config.toml
noise_aug = 0.002
hop_length = 160
learning_rate = 0.0022
Rows from block 7 of a small multi-label audio tagger, named by matrix and row number. Rows with one number within an expert belong to one neuron, the router's apart. Each number is 200 + 40 x the weight over its row's rms, rounded and kept within 0 to 999. All counts start at 0.
After each expert's rows are labels from the 100 clips, of 14848, where the router gives the expert most weight on average: "loudest" is the band of the loudest frequency at the time of the peak. Only what is clearly more common there than usual is listed. The data: synthesised imitations of 52 everyday sounds, one a clip. In brackets: how many of the 100, against the usual share in percent.
# router: router (model.blocks.7.mlp.router.weight, 64x128), inputs 0-127
# up: expert up (model.blocks.7.mlp.up, 64x64x128), inputs 0-127
# down: expert down (model.blocks.7.mlp.down, 64x128x64, transposed), outputs 0-127

# expert 39
router.39,163,191,259,198,226,265,215,193,208,186,258,180,205,207,218,251,172,99,216,213,221,158,231,170,255,180,174,198,198,190,279,164,287,202,126,235,154,268,192,179,249,140,247,226,242,203,221,228,165,200,199,218,193,249,171,283,244,196,210,141,178,154,183,192,221,162,204,158,126,260,221,196,237,162,263,225,157,121,180,237,176,152,154,277,218,164,166,211,182,218,202,162,224,263,209,119,237,125,107,206,182,211,255,244,189,221,224,171,196,216,201,207,262,180,258,194,151,145,230,219,168,219,253,177,142,238,152,198
up.0,203,210,222,180,218,242,172,190,222,192,202,150,206,211,164,198,240,241,205,210,292,229,211,235,129,99,182,169,284,175,190,269,153,175,228,208,148,175,241,147,232,219,213,240,214,136,194,181,180,162,267,278,221,258,232,188,194,230,167,256,150,236,172,196,205,235,195,207,203,196,219,218,173,180,184,154,171,183,228,270,193,225,132,202,136,256,228,166,125,158,150,202,199,188,100,232,211,210,210,165,181,247,200,104,247,224,240,221,266,208,231,210,213,228,210,137,93,237,255,206,152,192,178,286,232,192,156,169
down.0,184,191,149,167,195,238,210,265,181,130,128,216,162,184,192,229,207,240,208,180,151,151,217,289,215,175,156,178,216,243,164,163,189,204,181,218,191,207,171,270,233,251,191,250,98,218,187,175,228,191,248,240,136,244,270,170,179,189,143,245,219,222,260,214,220,185,240,235,226,184,128,209,151,172,230,181,125,176,158,207,182,186,204,215,140,239,208,171,137,247,349,200,206,149,152,176,183,178,279,179,215,178,222,187,204,191,211,168,228,270,289,250,127,172,210,185,177,227,200,211,219,176,209,192,226,274,177,155
up.1,232,246,181,175,209,264,107,237,240,160,191,212,190,207,197,174,175,148,229,182,87,215,207,228,189,244,121,224,199,198,161,230,223,184,204,238,162,242,263,149,228,295,254,145,190,165,163,133,201,232,201,210,265,187,280,204,154,220,241,175,284,185,212,167,191,153,257,141,187,254,262,182,153,202,198,255,163,182,196,252,140,216,249,216,96,172,178,129,197,280,141,207,193,180,183,168,221,161,215,157,219,203,219,184,271,222,243,226,215,218,223,223,214,252,180,192,173,242,222,275,222,193,177,167,187,201,213,158
down.1,206,142,226,227,245,243,247,220,206,174,240,202,188,116,207,228,217,210,207,133,230,186,148,170,272,158,169,220,217,149,220,138,188,131,179,176,252,228,203,145,245,250,156,212,144,281,186,203,172,202,219,182,218,220,215,188,173,174,223,212,132,215,177,221,237,166,237,173,196,178,223,251,261,132,230,161,162,202,189,230,193,238,254,183,227,106,191,134,196,205,302,207,154,270,162,315,182,133,239,206,219,237,223,195,173,210,135,157,171,190,218,279,218,224,246,141,220,236,195,213,165,184,194,237,238,249,191,108
loudest: 4000 to 8000 Hz (53 vs 12.7); 2000 to 4000 Hz (42 vs 8.9)

# expert 6
router.6,179,218,177,271,205,141,182,245,243,222,173,209,159,197,177,194,168,235,196,270,265,136,212,210,243,234,247,155,169,189,225,235,214,220,227,193,186,194,235,173,238,198,140,225,134,227,172,187,204,231,225,121,184,146,171,120,136,137,262,239,210,170,238,203,201,192,168,217,175,233,163,182,209,151,188,264,222,193,193,226,200,195,191,225,273,133,135,193,255,166,332,189,147,209,265,255,189,254,250,168,218,144,158,264,226,223,126,103,124,219,195,190,168,158,217,228,227,246,224,248,183,207,195,213,190,207,249,233
up.2,216,217,192,136,226,185,206,110,120,203,163,184,204,211,238,201,190,175,190,166,260,261,236,187,175,182,201,181,170,212,235,206,181,155,213,204,227,185,237,203,178,244,197,214,236,136,251,244,192,239,178,258,193,198,249,190,187,313,123,145,132,190,260,188,216,203,186,216,264,222,190,195,226,210,242,161,169,177,169,175,218,282,225,119,110,211,220,193,206,137,136,201,239,257,135,202,217,203,113,178,161,253,245,232,256,285,230,249,233,125,181,214,219,217,204,130,204,218,109,232,258,219,224,218,189,201,159,190
down.2,170,194,143,176,277,248,233,243,210,243,207,280,227,186,278,239,215,195,264,108,195,214,186,192,192,199,175,169,205,179,238,205,194,167,180,253,298,233,191,140,213,254,203,199,244,184,156,194,160,171,202,203,212,178,196,171,205,203,198,229,216,195,210,202,249,215,179,125,186,215,171,221,207,188,220,190,184,162,161,185,177,200,310,216,223,76,141,253,256,203,160,248,152,254,245,179,222,187,193,115,215,166,272,176,248,237,177,191,228,176,189,180,241,210,194,192,186,121,144,158,148,150,210,86,234,211,154,253
up.3,187,195,193,185,187,256,204,106,184,239,126,258,156,255,180,168,284,207,186,102,209,289,172,202,177,208,158,248,203,257,169,198,172,227,197,234,196,226,258,236,200,222,215,210,233,154,177,203,186,263,209,208,226,181,200,156,153,245,255,192,143,161,197,261,194,192,197,176,205,190,144,199,245,262,269,251,198,186,151,155,155,192,228,205,246,195,216,197,195,159,239,280,178,186,174,203,235,148,169,152,232,140,196,210,236,157,179,214,193,186,152,143,263,264,173,245,252,174,69,224,155,164,249,238,185,253,198,256
down.3,172,137,215,193,293,193,212,139,246,281,197,228,169,162,144,150,231,175,194,134,228,313,174,206,221,270,200,141,191,207,167,178,193,230,238,210,239,229,199,182,218,213,221,167,237,133,207,218,277,227,182,187,182,208,202,192,266,227,222,215,216,187,240,236,233,172,210,190,168,206,175,231,222,254,276,184,157,230,163,141,241,194,270,171,191,260,194,151,210,124,221,202,232,173,227,247,207,139,213,159,266,184,217,168,203,75,149,224,215,176,209,195,206,246,204,183,248,193,129,244,175,162,205,294,159,177,220,277
loudest: 250 to 500 Hz (31 vs 11.3)

# expert 15
router.15,261,142,226,182,151,216,197,153,208,155,186,201,181,215,195,175,216,150,173,167,249,181,241,191,227,220,198,271,184,134,197,230,228,267,234,225,207,191,220,189,190,189,232,137,211,235,245,226,146,181,178,130,199,170,135,245,235,171,247,158,252,209,200,252,248,168,235,146,240,203,119,185,261,168,128,213,170,193,97,177,208,266,184,166,189,155,173,225,217,182,218,190,259,221,206,151,116,279,146,158,215,222,152,219,290,188,209,276,279,172,226,150,148,156,190,150,219,226,261,251,164,192,133,213,203,236,190,235
up.0,184,203,118,154,221,163,258,163,218,185,186,170,246,199,128,228,226,181,172,144,204,202,199,115,176,322,183,190,193,171,222,208,308,262,212,278,281,218,141,270,112,140,238,256,220,137,286,203,242,226,211,237,129,137,155,141,220,251,208,164,214,185,220,215,216,207,134,179,218,231,182,223,206,248,212,252,178,146,169,222,172,173,224,267,164,183,201,267,195,195,209,231,169,208,253,184,213,155,202,198,221,249,216,248,207,190,194,187,220,173,183,118,210,176,170,230,215,158,166,196,246,183,221,179,178,207,200,176
down.0,173,225,226,192,250,228,194,200,159,223,169,220,176,283,144,171,267,173,181,197,224,193,181,136,235,188,245,218,160,292,147,228,175,261,174,219,237,214,184,186,239,161,173,217,213,220,218,223,181,213,181,221,174,230,193,195,270,217,214,164,201,278,212,192,258,225,278,129,271,155,155,132,189,214,233,214,163,213,164,239,247,95,216,246,194,251,160,146,148,178,238,149,245,186,191,226,273,211,214,111,152,194,209,124,195,278,180,257,186,238,221,130,221,221,203,135,227,170,192,163,137,153,194,186,175,184,138,245
up.1,180,204,196,234,227,223,220,160,203,145,206,203,198,192,136,148,229,210,215,118,158,216,219,233,192,186,182,131,221,231,160,167,86,185,217,185,230,196,163,204,274,212,187,210,201,177,223,164,251,225,276,193,202,217,274,250,160,222,218,219,205,246,200,187,253,214,136,175,256,167,210,225,213,271,198,155,115,193,149,139,244,198,258,126,174,256,199,166,194,97,159,190,251,168,179,186,277,219,248,195,232,236,167,238,229,180,187,240,276,162,238,246,100,204,241,185,229,219,182,228,226,168,141,279,214,225,210,150
down.1,180,258,166,145,184,228,180,390,180,194,194,175,127,231,292,221,202,224,199,138,210,227,208,232,191,96,217,266,198,231,204,190,120,180,183,129,210,181,204,210,205,250,240,194,90,266,176,220,224,198,203,245,126,220,245,143,201,173,193,217,178,221,235,201,180,218,259,205,175,190,207,184,197,165,191,190,224,224,243,237,261,155,182,178,192,183,215,212,138,257,207,198,213,200,201,241,257,184,271,198,217,189,225,146,173,175,175,174,166,207,210,189,218,140,134,229,194,228,234,172,132,199,212,223,162,208,135,158
loudest: 250 to 500 Hz (28 vs 11.3)

# expert 3
router.3,168,165,128,217,210,165,237,185,156,250,247,278,220,164,190,197,242,249,158,188,181,190,263,276,164,225,140,169,232,153,196,210,231,248,196,249,247,186,215,191,212,237,198,208,255,257,192,192,233,128,208,223,197,145,139,234,203,221,233,262,167,219,114,209,203,158,148,244,244,141,189,238,237,235,203,123,240,210,199,254,209,206,134,172,226,228,233,198,161,212,195,185,173,241,203,87,289,151,154,175,162,212,246,188,188,182,172,156,212,148,163,292,223,155,175,221,196,175,209,189,264,197,191,254,165,128,170,133
up.0,169,140,137,167,335,186,244,188,231,128,198,287,160,176,186,158,208,221,214,214,258,170,152,219,196,214,177,186,236,205,120,190,247,225,181,210,237,236,178,206,272,212,259,184,234,173,203,164,252,166,216,125,234,170,194,157,167,247,265,223,215,186,160,234,198,199,170,213,245,167,232,202,279,235,219,222,194,218,210,207,194,218,207,169,159,210,180,146,178,194,206,238,221,226,179,187,238,231,153,216,192,211,196,182,249,216,178,198,168,188,166,295,259,176,241,43,104,138,224,153,237,206,225,205,215,166,146,182
down.0,229,166,267,284,246,163,141,173,215,170,105,140,209,207,217,121,188,208,232,208,177,192,169,165,218,220,172,181,169,170,253,213,136,256,245,223,143,226,227,187,215,197,220,228,180,209,152,188,172,190,252,144,247,242,184,173,238,101,227,259,202,250,168,247,210,186,109,192,197,224,188,196,200,91,236,201,172,146,244,241,196,192,217,223,189,121,183,263,287,177,190,251,185,163,182,219,148,214,172,255,261,268,205,205,198,179,126,157,200,178,200,191,283,237,255,171,279,233,198,197,187,212,191,185,215,198,234,229
up.1,152,209,151,159,297,209,207,172,226,158,210,257,226,170,129,249,216,189,181,215,166,228,209,180,220,301,168,181,231,265,141,211,241,208,182,261,223,177,182,152,180,189,250,155,205,175,171,156,247,165,212,171,268,156,197,202,99,282,159,195,240,261,135,204,241,205,254,203,237,137,193,131,226,219,200,186,207,265,187,200,198,176,183,198,186,228,257,198,192,228,269,245,201,153,210,156,211,226,253,223,192,124,196,265,256,278,218,197,208,202,148,255,156,190,141,158,123,191,169,183,247,180,234,161,186,153,244,188
down.1,160,169,225,232,246,161,162,204,227,145,113,177,197,169,202,139,221,243,193,179,202,240,142,157,224,186,181,210,191,95,211,231,142,221,241,171,176,228,259,220,215,217,248,173,207,198,151,229,186,260,210,186,220,237,211,184,253,156,258,298,177,213,189,244,168,220,105,231,214,242,217,199,209,137,210,165,203,116,210,245,175,209,210,191,198,161,155,249,251,182,193,291,167,199,200,290,133,179,172,226,251,262,197,223,160,158,114,198,197,163,204,178,293,209,245,156,298,260,199,197,203,218,210,210,150,217,186,204
loudest: 500 to 1000 Hz (41 vs 14.9); 1000 to 2000 Hz (38 vs 10.8)

# expert 45
router.45,166,245,189,235,120,122,233,239,185,273,150,197,141,269,218,216,240,214,181,237,227,217,206,206,224,155,189,197,258,248,229,143,201,256,163,153,160,215,162,180,148,249,156,253,224,204,240,208,198,223,199,217,163,106,177,225,141,198,158,231,193,226,227,214,267,237,182,206,230,159,133,236,160,251,242,159,235,237,227,201,189,195,167,191,171,234,253,211,167,146,193,192,171,241,112,228,214,213,251,133,244,240,199,200,180,166,196,276,136,191,165,288,149,247,251,220,130,232,239,198,194,181,256,159,163,178,277,155
up.2,190,230,142,168,161,148,243,184,199,276,188,183,190,197,198,218,232,208,181,197,153,261,220,223,183,209,199,254,234,198,193,135,265,227,156,147,198,253,186,168,178,248,170,239,250,211,220,150,198,202,217,183,169,138,160,191,192,224,177,211,210,191,132,216,307,185,122,179,255,148,179,167,239,222,259,144,220,294,198,237,157,219,179,156,159,196,240,221,208,201,213,164,181,234,156,180,205,241,239,177,239,227,148,154,243,117,192,223,177,180,157,395,156,216,200,218,186,186,246,190,183,255,224,195,181,178,184,166
down.2,145,161,250,180,253,177,132,190,281,219,177,223,223,195,173,152,188,184,241,193,247,230,172,94,311,226,203,133,191,232,201,245,172,190,192,197,183,279,169,200,207,250,176,193,202,208,193,220,137,173,199,203,228,135,236,206,239,198,240,190,200,147,125,230,201,221,207,218,192,240,183,274,240,167,208,270,174,277,248,197,271,212,173,198,175,143,173,202,188,164,188,315,257,166,157,198,146,181,247,213,173,201,236,140,194,157,188,182,151,141,192,174,264,225,223,224,217,118,193,211,200,235,242,140,171,276,173,219
up.3,163,257,107,233,187,182,201,170,254,231,183,201,207,189,230,264,244,209,126,178,195,199,270,201,220,116,196,170,228,185,177,190,222,275,238,186,245,155,237,179,159,235,200,239,262,233,241,266,271,215,161,287,177,185,174,203,154,245,199,162,195,223,316,138,167,188,167,197,210,181,172,220,178,241,192,118,174,196,199,157,242,187,176,176,174,232,187,267,117,169,198,154,227,210,137,218,244,199,212,141,249,197,258,184,141,191,248,223,200,182,165,205,221,191,170,300,227,197,241,186,167,158,211,203,113,180,252,163
down.3,133,198,199,202,201,191,171,200,264,225,195,172,204,212,151,215,235,187,198,226,234,225,227,97,322,197,166,154,242,229,198,188,204,244,180,143,174,242,132,185,241,233,172,204,240,217,251,196,152,139,218,222,206,170,158,225,183,183,193,148,190,180,142,186,212,214,191,233,196,172,147,259,209,215,252,234,234,229,182,211,284,202,172,221,134,170,249,194,145,142,218,307,230,170,120,190,194,195,242,160,215,236,245,133,237,137,242,216,158,153,193,185,212,216,197,207,230,148,221,181,153,204,295,129,169,309,226,171
loudest: 1000 to 2000 Hz (67 vs 10.8); 2000 to 4000 Hz (25 vs 8.9)

# expert 17
router.17,113,150,168,171,236,249,218,242,195,171,228,242,236,206,244,183,193,205,202,151,158,193,246,205,168,199,193,195,151,193,183,290,191,171,185,219,255,185,145,159,159,220,164,167,228,211,151,192,223,173,165,192,275,156,211,248,241,195,210,200,258,176,223,119,150,232,172,192,250,127,263,138,192,202,254,172,142,164,194,134,270,261,207,178,223,128,175,145,195,208,223,233,270,138,128,174,186,255,241,219,124,136,234,227,240,163,251,145,231,128,213,232,234,193,214,268,225,290,201,222,243,208,176,187,221,207,199,199
up.0,200,201,255,195,232,170,159,200,274,188,246,224,224,152,213,205,249,118,180,259,219,178,165,182,162,237,199,175,253,189,152,233,303,192,236,190,210,197,200,221,179,173,110,164,244,201,194,135,269,173,223,215,193,190,227,208,246,251,157,222,228,214,154,178,191,178,153,173,167,180,261,177,221,253,191,171,207,185,227,215,225,133,187,231,215,282,185,149,145,266,216,216,225,242,145,156,288,127,205,112,221,146,222,232,221,150,142,199,220,187,216,254,213,142,259,220,161,206,200,230,204,224,148,262,198,112,197,109
down.0,175,250,211,167,203,187,132,142,223,225,214,296,172,263,100,211,228,214,184,207,250,166,191,247,203,267,230,232,236,215,189,173,293,257,216,161,234,233,230,234,182,174,119,230,192,191,266,260,214,168,242,210,174,163,172,213,142,213,214,160,180,213,230,221,135,270,154,192,257,160,146,175,269,211,185,239,243,197,234,172,210,117,200,209,240,191,143,180,223,194,179,121,172,227,233,226,221,222,206,192,213,206,214,217,193,227,206,170,126,203,207,259,193,88,161,261,165,222,190,207,174,180,247,283,209,278,240,198
up.1,198,204,214,171,235,207,195,193,326,214,234,187,260,94,239,195,211,166,166,174,184,167,146,166,166,185,106,140,252,127,193,230,216,188,199,190,208,201,194,186,155,228,219,178,295,216,200,176,278,215,264,212,197,177,226,272,299,202,206,150,168,216,213,192,164,198,159,253,149,208,245,206,199,256,166,206,208,203,181,230,213,295,183,201,154,253,173,152,141,210,142,212,198,213,200,199,172,198,211,154,197,249,188,210,207,179,220,201,288,186,212,212,176,248,282,199,190,190,186,185,202,99,124,229,162,133,227,145
down.1,174,196,251,185,192,210,155,107,230,226,223,251,206,274,199,127,169,193,175,210,270,181,242,258,216,291,225,224,225,234,174,212,221,236,245,245,202,223,206,154,171,161,163,196,202,137,227,239,228,155,187,256,154,155,230,196,149,229,253,165,231,220,234,235,145,258,126,137,190,151,191,152,248,157,249,258,194,189,270,123,166,176,180,208,268,202,172,185,192,187,212,118,224,164,192,210,165,191,179,221,228,171,231,139,233,145,223,184,117,201,274,244,292,156,165,234,207,198,166,190,178,167,234,222,201,276,225,200
loudest: 250 to 500 Hz (37 vs 11.3); 500 to 1000 Hz (33 vs 14.9)

# expert 10
router.10,261,233,142,225,192,156,290,157,226,187,238,153,198,197,210,248,144,241,238,250,178,204,257,139,217,216,200,261,223,190,167,209,201,174,213,246,202,241,154,251,149,202,189,169,196,216,156,255,190,228,202,227,169,184,197,171,240,233,235,250,154,187,146,149,173,128,224,175,145,239,234,145,233,190,102,230,221,203,225,184,151,196,262,223,163,221,183,133,200,256,183,255,165,124,214,136,139,218,148,142,210,219,245,189,215,183,220,218,191,232,120,204,234,260,288,219,250,180,162,206,167,219,149,130,262,261,246,228
up.2,196,203,177,213,213,202,217,330,252,188,118,214,221,204,209,156,184,181,232,164,209,170,219,257,144,166,155,243,235,216,235,168,250,236,159,163,230,177,253,191,177,227,176,269,255,247,218,84,184,170,208,104,187,143,293,235,143,236,116,137,194,180,216,214,216,237,171,202,194,194,242,183,151,185,222,166,213,249,221,209,200,180,154,200,162,217,184,206,147,156,177,154,201,199,190,241,236,183,278,184,231,241,185,191,246,206,196,232,163,204,174,216,199,196,157,305,193,214,285,252,174,146,245,162,157,149,228,172
down.2,255,241,250,192,199,185,204,248,239,225,169,167,164,177,214,223,167,142,176,177,179,174,287,149,208,270,165,221,236,212,184,191,265,227,206,271,149,194,177,226,192,211,213,125,152,204,214,268,225,185,252,300,163,288,173,252,242,182,243,274,167,214,181,203,217,187,222,177,166,175,197,149,202,208,157,149,268,100,206,215,197,207,178,213,161,193,236,305,305,197,264,203,181,135,171,162,163,158,130,171,193,211,201,173,207,162,209,200,180,202,131,212,155,167,218,162,164,215,203,214,184,232,138,129,200,255,170,197
up.3,114,173,192,209,166,266,151,313,191,195,152,195,210,249,216,188,239,174,135,147,218,224,168,254,192,113,142,164,161,204,221,244,168,264,165,215,182,146,224,174,262,243,246,235,192,203,233,152,181,225,204,183,215,200,181,213,182,217,170,162,165,226,221,242,194,231,196,193,167,175,186,219,107,201,247,179,220,220,218,264,168,240,108,118,185,203,222,274,177,137,219,193,173,263,229,217,229,204,279,311,214,270,185,160,214,271,174,168,214,210,236,177,198,189,165,146,194,188,174,179,212,179,258,224,161,123,208,182
down.3,187,195,186,199,169,217,196,274,213,213,214,273,110,174,146,239,214,290,157,230,156,175,248,160,146,117,181,282,204,243,275,189,223,91,87,192,277,210,195,250,175,175,198,211,138,220,188,203,184,182,184,202,232,174,168,151,196,157,198,190,222,129,163,177,211,193,230,253,205,174,232,173,191,213,164,140,231,193,130,174,167,253,224,206,179,174,199,219,234,243,150,208,185,236,205,191,164,214,238,225,284,173,232,244,158,157,237,209,198,174,219,174,207,141,197,227,167,205,292,207,296,265,230,190,207,221,215,190
loudest: 2000 to 4000 Hz (67 vs 8.9)

# expert 28
router.28,206,167,245,220,159,176,177,202,229,255,197,192,258,199,192,179,142,260,212,276,220,117,170,249,305,205,238,151,194,157,216,222,218,180,264,162,148,173,160,200,283,177,147,137,159,241,180,212,242,155,198,149,156,185,216,149,234,140,232,245,250,204,168,219,168,275,195,218,222,262,206,209,235,137,152,263,202,189,252,175,186,164,135,270,241,119,126,226,236,166,196,185,171,223,232,246,204,214,262,248,167,124,205,235,195,183,190,151,184,252,236,227,253,201,209,211,162,196,244,206,198,167,147,227,147,180,231,236
up.1,218,181,128,204,242,146,163,230,148,154,204,218,238,192,249,216,282,206,165,182,196,252,243,106,184,185,176,271,136,219,117,223,157,176,165,193,225,191,156,189,216,226,209,168,223,155,181,183,213,199,218,255,249,229,197,280,170,231,199,135,217,137,247,149,219,212,274,233,164,192,217,250,100,251,277,178,139,223,179,201,175,185,240,168,184,287,232,178,191,195,241,162,169,254,198,203,192,277,156,189,170,268,155,191,205,230,226,250,174,203,198,189,218,168,182,119,192,216,141,197,270,194,159,136,199,188,135,212
down.1,236,203,200,216,184,164,116,164,230,213,239,194,175,290,117,243,170,229,263,226,232,107,185,180,169,235,281,228,129,214,276,188,279,226,150,236,196,202,218,201,110,215,103,190,245,240,224,241,156,154,228,172,243,139,92,157,133,149,183,236,182,208,189,209,176,179,173,209,181,206,164,211,273,123,148,213,227,191,237,226,202,157,196,255,145,186,180,216,196,203,182,220,229,229,216,204,191,200,176,267,186,173,245,241,189,217,278,223,164,230,217,181,236,191,262,194,200,200,243,206,182,215,151,217,222,195,223,141
up.2,189,190,120,168,219,240,189,116,179,156,256,176,210,215,185,153,225,213,171,229,224,212,286,210,185,168,169,213,228,207,156,227,139,142,207,139,197,217,159,193,220,201,229,142,117,170,241,202,244,249,248,263,202,209,256,200,229,207,202,230,216,214,217,158,166,159,313,204,187,119,223,238,182,209,252,236,213,236,172,157,247,273,237,161,153,224,227,164,137,205,242,166,273,215,146,252,239,210,217,189,138,230,210,210,201,193,250,263,164,147,163,219,164,161,185,159,209,204,172,144,201,114,140,196,223,212,130,118
down.2,169,230,154,230,258,207,233,278,216,171,218,144,170,159,157,210,217,209,255,203,285,206,254,143,226,186,253,200,259,182,209,221,208,177,240,247,247,170,149,290,178,206,202,281,155,176,197,228,140,165,254,218,141,248,208,185,219,224,127,137,264,168,176,189,203,159,201,239,197,137,193,254,184,212,215,157,209,203,181,235,238,201,163,177,193,214,222,207,176,213,124,211,219,195,110,208,289,257,210,175,179,288,155,186,173,196,182,172,230,143,211,203,209,95,181,159,232,238,98,154,205,192,246,225,173,209,216,147
loudest: 4000 to 8000 Hz (42 vs 12.7)